config.yaml
model: "self-supervised image encoder"
image_size: 48
mlp_ratio: 2.67
moe_every: 2
experts_per_token: 1
target_momentum: 0.996
optimizer: "soap"
beta2: 0.99
one_sided: true
adamw_lr_other_params: 0.00092
grad_clip: 3.0
steps: 5700
warmup_steps: 280
adamw_weight_decay_other_params: 0.05
Rows from expert 5 of block 5, named by matrix and row number. Rows with one number belong to one neuron. Each number is 128 + 24 x the weight over its row's rms, rounded and kept within 0 to 255. All counts start at 0. Numbers have three digits each. After the name is the row's rms in percent of the matrix's.
# gate: expert gate (model.blocks.5.mlp.gate, 16x160x160), inputs 0-159
# up: expert up (model.blocks.5.mlp.up, 16x160x160), inputs 0-159
# down: expert down (model.blocks.5.mlp.down, 16x160x160, transposed), outputs 0-159
gate.126 125:145111141106138095106082136165136132119109118156124081102123122121164119167170162144144103153111137142171130154144073136121161148112141157129149135082149106088123142126111169172131139160131077106120125138107170148112104095138097150100115145124114185146127109111121159138112143166081135086111105121171144130124101080128112128128130162115105169108148114118108152095116134115153146137096140116132105102173138141125128129122098100168166109125131120102157113135089163131109122147098166
gate.127 093:132159170130101145110129118134088158122103166117145140088114175134172134126121155115143108128070142081100122173130093126142166135107078168110143134086112128123137133122110177114144105162192063131122136126087103140129150110123114080123135126092124161136126168156133119129134117113107162125160113139108113091132136107173112131089131166119103141121109153132110104118147147135109147118140165136145120146102113140125157119145137098161156097134138154122136116149098142084080117120102105
gate.128 085:080103170116168130105144130140112121130129090155070118120146120089147107156127175127152093149117156117136129145146091117111134159135168131117095167098135114096141154167144156176101117137146071142091093150140178142119077141124145126098082139133100148078122136140158155115124136135083137140104113136144124145144124096149133120127124158134092145104141131152116176129133175123119130133109124121137092089147133119147156106097119113156118119106105155130116154144102162098087118137111170
gate.129 105:153126135098113109131110108133126096156122119141161104100149105054139143174109163142172133147104113129142162155118095147158107121108142131132164078143095123156153114128139141130149125117113163129129111122133109094101148161159116121144164106140121133132099075135115120116104153150107130127084160088126141133148079130115148093124149128118165135134100117113146127099152124154102146119111084132126161120097143161157092139107100098155174094128106135126128134157083177113067089106121103
gate.130 094:108132156122133109124101143163116121128135100126149113107118122081122100166085143133108071123104125081163134127103112133137181095164157108127156104180141129119114173139157108143163143141119135093152060116108129166119138107107101138105140087129120155117154120128109120109134152148168142176125155122129146086163106103112182131116144165133129131128076170106121119102083113130127158144092165134090116135125121162107118112129115106131153122105178123151146090115116127106118135124103138
gate.131 100:090104094145145122141125165141145127040119138182132153128124133114094096160126124121094129183111150176118173150078147126130132141143128138126117124116098130093126136152153141127137166102114110105129146134158147113129146120167115146169146150100142155073167137108155114097132149141100103129136157132139113135157122122101130138125153125106149147113109090136117148127107111115158109131137110129100101073148092181116154173140129155115136143136117111084126135128127102127129172102102068
gate.132 095:134130120139139118087144165131126126205147108121148121113114160106117111083147131123123150111103113119081157139136096152112143149121155148115140136107159111148142071150074162122134107111105103143105105107120081130157131106119140168118150079128105136166107109141161076177130129118126131145132155127128155100133132109147123120165095167104131122106147145163120074118149131159131132097153113117140159175144102121183106129143081105127168083118108120159118135111124133132099130131139166
gate.133 101:132129107147078127079154136114147161149108125082132144151121154135135151089182157128135136117158141113130117104149112182141116149128154153127161133115117094131142159105047105115150128076150169166151122122123149183129128131104130131152156062137115119113156098130098108172136147111139142107192111121113121105102175123122145123134126139115120123106147086146133083125103115123085128124110168098112136129139103085159115139120143114141129123118159108136147117127122099121140110105096158
gate.134 108:133137142128130126139136152153133120099108138124116132116132134101136073162130145144129100121127164122106172144113103164132139150103133152134088117103116122102128120135128162134165137143142133133099124111136154154081131126158110093141126154130134189137162120153128138076087165175117117110113132139116118097146125103167112126070162171123130172119119110170071137109140102121136112117143132114092125063135112189128124112126108122162147113109092127107104118165091145082063126126102152
gate.135 080:117154142133118114103071126115137168182149139105186132096123111132104098146121169149130142093090137143165103118105123138124151137147093093131128103106134138144114127153133158150171127103104120170154137102129163145099154111138168183152149115131114133083133170118071125142136164102160140104177083111093154133129080131122139124112099137102125107105132081131133128097123124095132147128105132129146120134131110107138141120129122070118137118107166169139141110125086124137101108124106080
gate.136 119:108116101102121103137107156154113124150124105065135129151133116120076155129170163145118149089145136150104097105115125132091113099111165105146097140120138143131130145132155117089066149126126112180149129138150167157097092135139148139092121136194154129131101138149127183133185118100148093114123126138129134107118140125111101112119069125132112097126113157164126151122120127087130091136137145122154103116096173115143153156147131092099121130148151100136126130104140163148150083122156105
gate.137 074:155098140121199143141124165172125067152126121112097112092147098120165173135162171150117106121121126139160134145125106101139123161103147179109148171119152094131109128136128165133132103162127122127113087121139147125094119121136119177093107122152131155123118106137149133131093136118117112124086146116151145155125136079119112116152130150132153113134111116156113134100171121116119109109112099129153113103151129121155124127073058084142138093110112105120153154162112160116092130128089155
gate.138 159:106123161131157114091133123133087098141167113153105128125076151147095120116192136135140129135131081143104108133172115153130133104080168087149107092131125104133101161135111098141124169155121127122138130136122127181103098134140144156099135144133094113139138096153141163149159109130143119139145125139169139140128175123082110063154107140141078118076124162111150094122119110136159169112116143150152156135128146094126146122165122094104119077136136149139132157129130147135122150156154144
gate.139 050:114163126130143121150123147089107123111134086153112110123147139087181081124135128110104150113132140097147116146106144139121143166134063118133196128108162104180113120143141118102128120153153108117116117142084151117121147138134126093123119117112142135137133159143126072152115135177156130142118142121127133090143057149138132155092115109145159158119063146100116130106178127168131130129136131091124125126133134154157103112111090159093140136117091123156103156120101145106077135116153141
gate.140 097:148129138142115139112124137132094094102138132153117139080154121128101110084121117123105107117103134122138082097138114120122135160090124118105186137169150098152103110139113110147124109126097129141075124107084159167135135096092149136119139126140076145155094141154207126113158120128119159215158106114172132124136124127146104121121102115124131120122133153106147090122140102134113192113166137165129155134165105155156136093118128098098133110136113135151138128146131124110108167147146124
gate.141 109:136126161122118129115132145125127129116069138111139107115124139139138100116116158107111152177084148113147086181132103129113101131105144147100154150086160151101132144109123172151169082160150081158115120157072124124132151138144120130098112098129134134168109150075092122133123116136116159168147147151130124105146123091157114154102171140128137174138169142131132117110166143125162158111121150086150116114082098165091143128105139104164126103149133138127128153159144087121130125099103103
gate.142 110:140126158132119115115164145141111109147124153102146151105093139146104116090150144106125155159107113148102127155149120157154136117100147127082164148129111135130120185128084110119191134140146149107139137117116135144112180145119125154115164096127129105141134109094142120161100129119129128190099151111120145099150134110128142114096168111097089111130164134119154109090115106166148143146125092128129147132092108171140137137199138080090160079130145126103136153112127096156111146133092090
gate.143 092:138154182169119097107118138112109154114144143099197132119161150143132115097115131145127142107132122160136097116091155084122129076142113139088117129156137163139098141147145138128138125141116162145170125105111120169122175118099174137121155153151079132102123174122129107115160102096137139145130149090108169095128117107144120111117139101093078121100141105096124086109121116145166134147114127140128123135121101162110161124108152086101150107142164122189157131120125132128130108170103106
gate.144 091:150132130143146110110131123121130129168149126140157108110183104103080114118148151116116163129182115111132093165120144116106106149110105110077162137131170109141128128150104137107097092114098132168154124155082148120111136071113145167126120089114070125148124146120147148173152133118150135127104105098136165126148110096158101139127073127094110129099116107137173127083126132129140114150149102106156135149108120096167136124116108088144124097130108104162128184103144120162142122158114146
gate.145 125:145092133116127100107088111135163098142138159127152098130161101131164152162152174127151176165108134139143104124122131087103100139120141136105108100119181139070117085148144170150174107115127171140148119131127142135089147074119129135145106120149112153139099152106136146111101114130126116119126109103119114116124089130153104122113171129134150160156137082124141144120151134118137167156119134147121118149128126146150189119118141058124126099130131113096118157151098138111072129116106076
gate.146 071:117099159145166100150136140091149138161137174130136132115135145124119134162139158066094122113118133133116113146117127181101120097145113096096108139096137144141148130093127134114143132118153164169157165108079138154134131135144179127153111060135134126112126159129129133146122118114157134153112123133106103110169151114180109097080161131094104095157119174138124131128133135171145143138135104108121147102105099138143201189107156100125133082118133106130144136131132126093146128110130119
gate.147 094:118146143154110111085080154134155146192133151140087130068110116188160112125134135113143124134152150132156111118155120094114150137147181110093109146127176123119111149116123122169172136094127129091137111148126108140130168086131122127134163121134069130086144135120117110140117144168172155133160123112116111094148125142124173119133161138066121133107155101118124106116129129132108124125123144160132128140194112151108142128156143090101155113113138120156103149124088119109123135104100109
gate.148 105:166132148120109105147118126120089100127147146120111109165149145130124086102128158138152159124149107064143116128214119113127105107107127090117105128145137120188107142078115149162148106161126172112147122130139128127107101113134133130112135106178112088150100107129104162138132124130103144104082124106101147134098109140102136091141125096119130113131118126165182122117184140161139154120107160142156126123152142124140172116153116082106089107110133139140108133141102160122121091162139163
gate.149 071:166100136128158134091096130112162141113111131156116115139188106139139115117172174146129147088156156084151084122141125070109088134125117131109102130114158154087147102118172160139123096146125134120127139164130143166106140113109163152131101116125095097128126161105086156130109112149136112103140086117120133153115145126136118120145130076147133151108140099116121137138141162121145100120087115148119084120204139098101161122138132079086117109115123140155115133146087132114107096103111141
gate.150 072:137149129134146127076145159156116140116135146118126128109133140171168096128108186111108112104107154129151134134128090183126141158121121156109123114089123111151134142124115159151131106098162149139136122111132102143103118144148083144141112102142094163080158091144090113126144147162117157061104149153125130124149119129103124119151122154107159129072116117145107085107116158123136158129108120121122070113172066128124132127112070073138156130105168126144109152142094119135127140115120143
gate.151 135:103094119090117121135103122116107112146118164155106135177104105211103123144115144156138160185143143121153097117161164083133085087127128135130130135132120161129102155118176146123161107135110125115134142146137096095097106103116139154125105157156145100120086150117107190098137138127094127129143101144112130109107151124081155116126180106157145123169090139155127146143135112085163140148088109129116117175121135128131122125121154125107103151117114132120095111162094123112109136162125121
gate.152 116:134148141157134186118166124142123142139152166168155164117158146129141138108193133115125113176135108127100154125136138129140116117085120132142115112114132108130101089136101110140145165140145158128108137063103121130130153149125088114123160132118078167110139141144166104081103163128129133106140129095121131156152088143129132129130129139111129125088124101095093099131123088171134113067168121158095143118151089135131149120149099087137149125089140121129111168133098136102100175127141162
gate.153 111:135136161129128113088136160150098096113141126085128127070175180122116124116191149106155172115111089130101167127117103154127093146108184134102168149096149124139114132158106146143162114136088127085125114131093105166117149117098091150127161112123115131151123107110122125151087136136108130127123150102156175137145117108117143104157091130097116151128127105143178113107131116174129163127137111139128129165154111151112112115159096075126119096127139119121157164127156143104102130142120152
up.126 127:108144117157144174133183158104144105179137112121100156130121137143126130115111123091092135095114132123099117122118201150108096138122127115101156128136149107137089153140147118138093155114123172152132136141119115105133152149135132128132131093118145101147157126117187081140171137070136100188126178096119106121152150165128149150150140115128154102122129135094130132130114094176118096095171111123137140113092092111133125152141136140112115142116097112125099159137174082137140138102157140
up.127 104:113143093111146126159103123117132112165129119143111126152107088183103153150093144127146176120132138135132124106154155155136085102150130098107167154132114144154144157109140120094153109088150148159148100187144112101109121128115146155165150125126169079105118131152125138159152139096111104138117132103097108108092137145145130135099118052117122085147136161093140107154120144132129085165133100115155136139116159114133141164062169145141136119140137134097087118106122107139114111109148103
up.128 095:170082127129131108102132163118131141078126142115076136102128133129136126095160120128118122134072170102150166132163112151121137148138154133123133151098149140079149122139118141129133131132115157115139133159105099151141128100129126132122139104116123179174135117124132143120100097135123150157138124189154113125135165086141096139133101141142074151111165135184077137153144178124137150141081163129090119076139111130135118098128125145136103143118136123138151115150107167095115133162066104
up.129 113:149149140127104153153153087098167084118099090107087136142079167172125126073094103144136133141087108133136113117165151120123143102143139144144128151134112144123114130110085128123131109134170077136114120121134117111165122134110125114099137136133148120158111114118144108167116106114133152149117130151090104103104130156152161172124112125170125077185147152097160117163118177156141169104130139126161163165118147114116131120102100148140126130165137186130117127103150118155150145112167137
up.130 097:125121093123131102138117105116117137122151108163128112165118102118161155187173090172130144222087141131163117136174142123116128144118146125081143162174161143102165154122124116169091093127102120126134139140110145102145099118106147174138084103145149171117114132101127144116082095137099116086110125144127128141133112140153100125182130107153151148135097142116133136134167140114106133104087142128116132151127131101120116144110132152110131155140112089112097109139123093144132146164129147
up.131 099:136085127129113120165140140099149124063126116171122117140103154090080118166097102133142126114111139171134155133089103152123129123116127122135125116110088113087165129110126155141113153119156094138123147118107118114167168165186141085161138153090141117154145138093131101116156096134066126158174117121117091116145134113128120139101154164101123141113131112090123157142132135110140122130142156191128126096111113153121154170124173169124143108158092111131157121124149122137133132105124089
up.132 105:112137094132142107138109127132139136092114176124194087141122126202184119131145134119115167156143112118136067136149121083080138125119133145095087134139135137124097144134135104152134107151160141120155145076138122109119169137113126128101145145157138143103102155067110150132141128141126138101140100101131144124121094136113112117148157078116133178161180109150126089143168134127150144092098130152157124117145097120113118158142139093164132140114158124087097145134110123139138142139122110
up.133 097:153090077125130140138106156119173145125099133175126063161104101117123177114112129127102148176143146152142124163164128095115091120104135119122073158144132106132143145110155164146126152122153115101157134097113117145136125117140135162107125125154131102141119108085127149144104113175160128136129077126146131089111114116161084095136149123103127133153155127129129123113148130171177128096119128097122106067169151109104160171118107105098130115136090138134139124129129096134163102120102109
up.134 103:138101140103147107111114168140099117126117090091090115098129094142125165144135135133097089093133159135156098122138113120122163189143153137132092151096162105113154131152102100119092088089143113144104058148109187150115059107080144115133090121136131141141129154149117166170100122131136117154133083121136133113110135107175131128138146177147125142142153141119126139141112142092114139131113175103148148146102143105133142122108146131178117128147142147132143173128129113114126104134123110
up.135 088:149092108091182119130128118115112109073160129190098119130109080106159157106124108154116119147132139079161124113170146100132148089133128110118144148138108098106128177110137143161110135148093112093153131145119138120149055095127125126100098125133124115115115110133164158140112108140073124122142140116169143113112146098069133150144140146140080124143107143115156137141133140113129129165099116162151126147116190093142133104160138158119102148139120138122108091144129154128138117138135171
up.136 130:145121093109119135145111096123144093071108124111122120159105117104062172147105117141151122119124138165084138136164114156149099113111110148170096112152102118089173133098137145127074132153159101123138151102117129118169125208130090094118141154153177100144113124129058156108125104127105114134089145147127094138127136134110135141149139116149116120178133129116136162148151134143127144117140115141135146107110137112100075143100117165114133141139129125146142130132124151133142071111137150
up.137 067:116100158108111143163108111111110106146134125095140149177095108170107126159054140129145125112106163099124137147120137076109124127154142124129089100113135124159122126120128094112142094112139128110164162133151151092105152135190173101138166116135129114092114109097155123116148142145123083168186095109116132122112133142146170141130133094128141079162107114121136102156098116169139116116111100148120112146079125130139124175112179127113138116098114107133077121141103123114107121119136114
up.138 166:137130111147121130130130173141128159112075149092146138135173112111149124145084140100126127135126189115137141128092150150107141144175093157096109169098134151113159107119141152095136101122151115162107141132153131103124158113117120107143088098126156130117141170094113104105102123125113111114133112122094107115123099132180114173099138110088163169146153104166094161130134154100125085137135120098091085128144103184115142137116149140152147161078133112111104110157131098113135127111101108
up.139 048:108111117130120115144132147120124117099090147181166149117130169133122120131132130141144161175111156144141121142140104174151099105151161112094143147104159157156140106112119130101158139119087168123138125168119124155104129100112125130107131122131107124155116131124122149132106135141169121121129168136140118095110145082185075087105131147104143137089144094142120141106119171108166127171124123101067130089145119173063149115132163131137133088113109118071136138137150111141110119156103094
up.140 090:110109181147168132147114140090090144104156144140143144104148164114121128082128084142131126138153126098109078127121171093118102123118087157115127151155182113121128142105131126144113171166107132145079083134102129140156120088123142130115124149132092135142119140106157109136142103084123150132136114132115115096133134142141104088141125137116093138106117153126122128129147130123159124132165168199129178172105087129127192110132166105115079106152138136155099154108154118144127138146125133
up.141 108:130176132130113151143150121113120131138087139141129127134094145164156088119095122112136141181093157101136097172148128124122077119122138117111134127103126147115126156088111158137162101162139111135138124150127118077138155139148110111128139114133145145139135121078077133131090140131109139189169166150130100142139126125138136150114165130160178134133161174126131123128139129131143151097102154080139125120092085150082094141114102149146133149134113154099122143134168078166155134074107097
up.142 122:122111155155152121083164148136125118175134118127101144128087149161120146114162131089124113126183121156116131145167143169153109117081154141144130140125124139138114169117077112122146179109166111112131146108137159162089155180083124127130144106130136118106147091129120137165106143146146128132163088122119095122124166129102140101141127107099084151102182104117134100125087158157123094122124110142114150106085093113129096145182131092128142098131139127099134133085131115130121154139106148
up.143 090:158158160145104112136129109123146157132155141133205134135155153169113131089110121160138167109142097140127099102126158065114116086139116149091125105138162172130109122142139124128134141175102156118156138113113107131134181110132181145112154144131096104110114139103144132112133088097138153128106142091133165119126122133135150121117124106084101133099135110126138097150138135126160120169107146123125121129147111173111158139136157097051147098137171126179146121145146110107124112162108121
up.144 084:142134126133170141099145153156107109105133136144103132119120126093132149154146099146111088137135136134142139119148121129187141137122144169163196138132122137100121098128126190184143181124105157101113137103142142117143122145120068133142134135096116149131150115128117081105075165177086130149160184109145120145112147151099169131161159124168136106128124104111097109124085109135085150102126127150109142088162136131095093112147117155136115166126136114106155118132120126112117113129114138
up.145 123:168086148155123106064151130120140143198164128129149141109122133153101147140137143149163118139123098152121133152100094141112170146147137154136096166114126138134127140138082145145141134154173087126119136142125114137112148145164133152115141119139083154120116119131130135137118139155125144085096089126125105101099113087137124109123065128099060137122154117109135114143113143141153094121099103125121108128125127122126140144163135093149184078121123150145147081145098164113104123161086163
up.146 070:127131138139140091125109125119169087134131142148116100129147140112102087132146107113142172123162128110122144151145111126123112112122127118121108149132122123152151103122155148135169132142104165140119157120111146089065095104130139160149063074169133110185122128133165177100083157144112137125043126127140107160112130125121104121147104094139165133154115140143195115122131146117136138134124135136206123125134153134132130117110136133098091132095131137108176152119131145111146131113143102
up.147 083:164105110124121089101091107113134142118117158104157118148124113108100117142092096178126168113137143134141151137114174123080137120121116146114130122128099140075156068141132195160115136131097111152137175108143146115125108133113163178113114118187145132165133139104112165120121101133131135137150145136120124116089095154142092113176100122147128129155108113174125155150156127094166127139089111132113087101108171106106142154128123143105115157147122153086111112157137147137123112136094105
up.148 102:092115131121161137118127110109137152108129116138148111096114126119131166167125100131113094125124126143122126148053132145118150142136109152106129130119133103060145127171159120097089137102122089137120139146101140147142138128080133107152105130105148150116142145120154111124125100123130104137163105150140126107146137113199104156094114173138151149112118156085100142127076130089128123143156104126104156140089122145116072150085149170158156140159118122100147122097168103147151130076138095
up.149 063:123139093165144176129162144147126129146107134129103158133161113086135123105143098131098160128066159079098135125125178107142104097146133139123160143098157158135120101113162101125128126124124142125112145151119122078181122132145153130090122112105127114161101103133130146137088109103135100138135183141132123153119101136086146152145155089147137113122112136143107156137148131123122108102144119122112134149139114106110101117122131186092044180092115107166137165116133097112143142156137134
up.150 064:159123130130117172146165161091112124168142130093132115170114137142111122152108144124124156060106116147103173104113138130127113128103101174105142111117100132118120125125128113114123130104173147137138140080108090163087147170138163115126168121147127144148110127137125135106162125114161098135127141129102144123126185167108089112099140131118151136114146177105140095108124137142105148139121080123140123146096099155121147148127162163119143126124086079090140182169154121130165144115174114
up.151 139:132136104120132132145133145115184101099164149174136095142099119190134104138134087146126162131142095141155131119150116078117081143117148166102109131137136114087098097130157138185176156149098133085144149117135141068135143110183104141130141130160123125139135144101119137122087135172084151144133138117143144156147121141136120115156185088146183129130132100095153114124166089150155151105102118143155112137166117121126108132109120112122119107149106121102120134158146122117137154135131124
up.152 120:156084147153164102082160143133126138136141175155155131115156141119132154129153122119095126140143139155113133129136169104116127104118157116119144176131186096065111140130133135129089135140090138135110144107080134177146105086128150190104095105121095160120113169114115151098104089117117171112129138141164140157153115115134092122158121149114132170100143114151126108123159141097136116130128173138103135102116108104120172144157130088102093129117110097130123156127161112127114147159127104
up.153 116:122148126162135159163147126123149153139100135154117132127134116139136130123103112115087099141165164098096106196103153123139147134127088109120092144117106146139139121129160111110113148144147082141110153142154113095140157153171131080139104156073149135120137134119152077140098150126128128123091143114100091136153131146173114166120195143113127100110129139123100139148123153114143085131159138087111100103122108140109119150100135171178148141124134103151131129134138090154182137074120121
down.126 117:110184119104124094131130137067092108112177107125138155155090139127129133105114092115112121085146145126110133147151139115138146127156144131157110127090109163167146180130139128100113120136107180091121097106126123119162145124122140118138106115164130115111132120125153134145172143098123182140126145113089120134065149164142146162120145120093143086164128162115150132134179173119141118134100156151163135136134157110116067134112132103137110158110111110130176081122112106126152111113109135
down.127 103:094142160116128113094129133107096119123151137103136140118107168141124157132108125141132118101162078147146121151156136152121094152127123122141113149144136164140141093122118104061109112090136128108106145123063086101130110114118126134139130166096076156081144089163116122091173098114115118177150080140169133139135077118145094135132117107162124117127100123134171120163141112125137146087136140160143102143134135111168154117141117138169137150158154111142092114123137123140115171166167133
down.128 099:133122154117145140120172149134121162106100132136097120114113149131110104117166184143158158181143135175099132158112087094132128107142147173127129121109123134156138145163130128165147144102134126106106139166158155099080114131125175059124102155134162096112142124152121149126093109171116142164134138101125107122157110126129117093104111134124132103116090120158133156079132139131106121133111139102132156166133113105103112098150139100085146155112126081114089184111116140137119119078132123
down.129 111:133128108127140117086118102115141161135136121137129137093115090136102135159160136159151123194120110116110106122113106088147125099087142144130112114107114125099140176145155144159156118123148155161113159130062151090103132134112135135127124096111076090117106151132164141120129202145129141105149152101136149141149183116085140126095160145148154151155118142085109136108174114131140106113150137127115168137141133115097116129157104082126174088153135129125130156111129122160135114108114082
down.130 104:134136145083140162069126147143121139133136160121124150110136125149143116088119089117128105135106125139089086110109126110144119132124122124214144133169098104115141103106119154150092114153142111112122186112101078136120158128132104108102093120057143146109115158149124146137124116156121151167152159111125129124130124101089143140130134122169143102148133111101169153107117109134118139116147128150148170156149130098177133127157127163123132102138114132089094170095109106078154149110146113
down.131 099:130157103153118143152134112134121111164096148116119139167139101135137147120119136130136086118124140156139138114142150172130132183120110128126114160137168144143096101173080097113151110119156135147100076108150112131139105101130159181151139139100124153148106120122169114122119110083139141128133148163153107071121100131148092138156127129146075124102129085124136098124152141139131140106149117094119112129118100110162183127150106125150108083136116094161112059178103130109092136159106129
down.132 108:140132137120176135093104151176123088094115109123145112125141151129149149113158170135152120134093178097118146099121095155116126083115151148120127099131109088152075198125164164096120113132087166085149154123109167103155141116118113161148141157112117117094113081130114121143113135151157108108121145154128102114128145137118113108138131084125132144094137116093148119127144180108083128148120140147162134143106129162108117126139130148149124140138095082112182139128104100116130119161127095
down.133 101:093161135110147141115134098143152150138157052152127094166157117157130094107161077111137133126163131102114135107153144159122124135138087149127135097088158156070110166134122144093169111128146143160132129158125101073127127137118081172137118145132096112141111096099183148132132135136158141104128137119125119091100144136068109167144127128148127109120159142126103127105136152102184116124108146117103132124107083157143138161124113130147168131160129143117142109127140106156133130146102104
down.134 110:141081147139141097122150154134145124121105170163101122110155122091151099199153175133117120183161156113101098152090080114144118120054104130136146107142139161087108123134161120139100161119134103148116174136116128087103094131137125120113116115081151131129144141183112117139132136157143112121122137120140133128171100088113146125139164148149122162148115101114104168117118096135131112144124106130157142120149114133090139134133140123124125130139093147094104177122090170114091116126124130
down.135 100:128106165149069136134129155107071161166101119123105117137133082132151146110104091118124203115168129133075127119141156141130155145166120163148153178106153126144144130159117139168125133100156118111086156133142107106148155126170123136079122119123105138117148110142130130122120103129170133121135128108124145113103101116084135130130104144139114096092179123157136156129106103144113135126151129128103148126132123097160100104143147138114167115148128146107103088087139081149114173129173139
down.136 122:120093098093131103150091114140149164147152150125156082172116144133096145131144085104087132120110190130148102113112148132148103129142133166115115138135121116116127092130117117116150145162127104153143101107107119191117151144150101061126145131134161089133137110136082110129110137142139151128188125111124078111140136106122158163161122128110136144147141158127126086116130138086179150124131107142130089135115149096142154089138084118130109201144108102129112134171129134125139141127139126
down.137 077:104114104140160114142133143140094096135182159119160093163135109134148160121089095125124129104144110086154129124097106122120142162088116120115126126114126104127120108148145078098129122153123122093108104115106105174137155085128090121112152109143132096107113106151137117115116176099150140131158129132146131151160131144132128146137134151082157135124132156145093156174109119143087084145147138148118105131150186135101153149104160193123145101174126173154154107111107116142136190123133141
down.138 131:123100102123124158121096140151109108139087089101117145135150142138106115109156118134161124131120132139105175102134131100162149108126107151093138109147114119133066169154155115106149085049085125105157164150133114119139116124128092137125138143126132125197096143113144092125117133146128132174096152093144118166089120127111146104122162114173092128127132162143154144127129125151104142140144161129130187156163124181118103132147128151154135089101139079134118123165135142122122116138118113
down.139 066:187159131149119110114162132107139127133075128142128100122127145109094118114113145143094173177143106132102106119147144112132119144138142111100157098095103149129134128127145156106173165084082148096142144142114143131131122128109140150143119163124143141105127128128121150128102080129150132143112081135136128161123155176143140110145111136136161085127157151140110108137146139088141097131126144137150143133142102063099111136137146125169090149169157112079087072081134092152144097158145117
down.140 101:125147109097119137135123117130130102131178128148128142113124076152120155086126144154158139111143112143066152125115131107106148145161115131132167126170159105159132172073124156129114104132127137064132162131148132130139157115129124140088127101113133113123133183152096111137176130117133159141139122078126133091069161146150143154160096098157173119155128139142132141107148140149140068132110152129108116160168125140146105121100154114136104127063111104090127132101128120130110121094125121
down.141 107:131173131128148125123155122165143113141163157127093115166164157139126133093120115122064128123154140186138151117119136119148151130113095132169158170141136125127096111171132078139131116102137156115127117119171116151141093126132127123106150160132163130165129155086151144100151119098111114150112122106117120090104123144149119126104131131093115149135126120154100105139102112117176115105104159119096110174108110123127130137102147097078103164105183062129095154122148135131123135167121176
down.142 107:105148145099137085130161156120150097120163121166142052145195131096148084115100163123113139138119128098128122109106125192143117125137128118100122107118159153180140092114130151138105134128134144126161073108145119103148095102138124111119174136157103155141123140096137158125157141128093130088132109159101132098109123117164165108113095136124144087119134096124129110143118174151174124116137105103127107127170125126162116090106129136152130154147126135127121101104130129124162075121154141
down.143 108:144142109125153062181129139137125079112177164111137118118137091140158106171132101154121131115133122116137160143093111143091112168135143102119114134084134106104133173142139168077145165138124114132132071109119102122130102125118177123140155152143083138149130156111130135120165153117132144119128173121147107102121167121128074085135139087121182141141126112128115106109129123151131136117133131154081086109078145120168146081153143133151151112129143128129108135157124123140132131166118109
down.144 088:155080134115102154145127103088132164140109111109120141102125158105124159112158171124131137116103191125127074114162093136174167106112162140164125125134115180151146142066171137122084101101107108170101181106117109149159114148160124125151124149149123104118141148170131124169109110147115133111147109134082154161126133110136146086135162105116120139149148117137109149127133121111117097169138147136143116078134125104127100117115125093138127140095150131112132140166111125115179128128131106
down.145 107:121085093142141125089142127130155094130165116136157144105150104145127139152126132096105080113080125147185165121163126151139190162103120115146112108153136117126134144101089123128122114140159077123145138119115118148114122162133085120148136111114163115153125097107120132116162139141150131130100152138138116145170103108172115135122156124172080117109090131099136125103119118086146149084146157124135112097119132128130128147150115133129080169116131107096069127149145175152076157125158102
down.146 078:139145129161128096106159134165116091146136129119135098170139135131152169123092070135129111130130077115119138160133126138161131163114097167156147137134110112114146122182107151164145142170128141066181049140123128133143136145113090139133116098129126140168112110112114117091095109118191109117117119096161111123151134134114119161100100161135130119123127104103119107107113129116067148127125121091120133175142161154147135172105138121115106154161128125135129097096131134147121117105140138
down.147 094:090146150137074110113102124082139162128121110127132119115099114196116137143158100101146131155126115129078125111175103134113153124138116119132161151141110177129147166132145138135126131123147092162117150153108167108151095175084150129152106124129082153107137117139153140129129131146123129152120127118123144157154148119088155108092143164163081097066126103153133114132094126126124105114170149119145166091119133117159095127116141115134146109159144171086096147100154140109096113099148127
down.148 107:126136136168147097120116158150164149143100107125132105127123132139134140074142116131116117093124116110090106151124160148144127137112107140140139097128106142137090163092115111117116095146149109145128150165107140102115168115126156097155142135110118115127145093120167120126116139125126130136144125100138098193099155102075134122174115146167104115131170153172171173155114122150095136145132117090163166131166132097159098117093122169145125125110172145100091137052111096103143137118129129
down.149 080:113144126121145099123092149128094109066136151150080129161080113108147170134154099124138138128152144104125107118116116104110098160179129156112120147109127104128157126094120125098135140125140152134092140151114098134135134154149131138141113100143118179127128099145154120158111201108116141119112166139101142124090121137137141149157106175125140116168182141113159124139132141122128116169149130133115136113137105101125144113163123066136105092128083149140201123139076115107148102096119145
down.150 086:164118098144159139084115114111113085118195125130141158147109119138156135151100100100121073090126114081113151142141130118097158157162112126097119127154126116115165097161171085134127136131133130109135092068117099137149150128105130127132148067153131112162126151104130120152136125097115139143150144115170149092145160169128138164079114151144140137157112117114108125138159130151104144093107141130173088161139125111142133112158182124154117121115106119137134128163105156093101122115123110
down.151 114:098133095154130174103085108130110117132123114142149146143116179112152134135123132126106110116168088138110103145086150114111097125160160120089122111108122121144152101145125118120102085098149116129138155139121146179160145093116150100095158123115169101113169150061086148141107135124136102107141111127147125109124095169173154121105144133103147128152096109137136144121110140117155146134136103154123122153132129149151178144163156141120136078107097104132114137139108157148179119199109110
down.152 104:152087140085141095116122124106117148163146111118131173116132116132133136194120089182131119116125116130092134139158154141095149120166098175087148148136153081145142169125153104082098132160114140123137132143130120122137101129146140112129120103100176124107141150139165091099144184108118111115138130106157112121131107146137175115130117124109117102163143122165096123085089149159135118136150139163098096136093123137151138144116122112130103108091127079092135164126147162108105111138084111
down.153 095:167135073121151198120114089142100132121119133138106116137108154129136136115112104106099123125090122120116108117102135107131127152145121128124102169085113154110131120172135092148119154110118163127187100111128134157128129121115126143164152148167117086154140175078167139157117104164125135147158154088129169167148170186102139152121135112128130117121163150171120148135068124135099135101135125105112153139137099136118101122146106157101092150130129127103124112114118075118158140108115116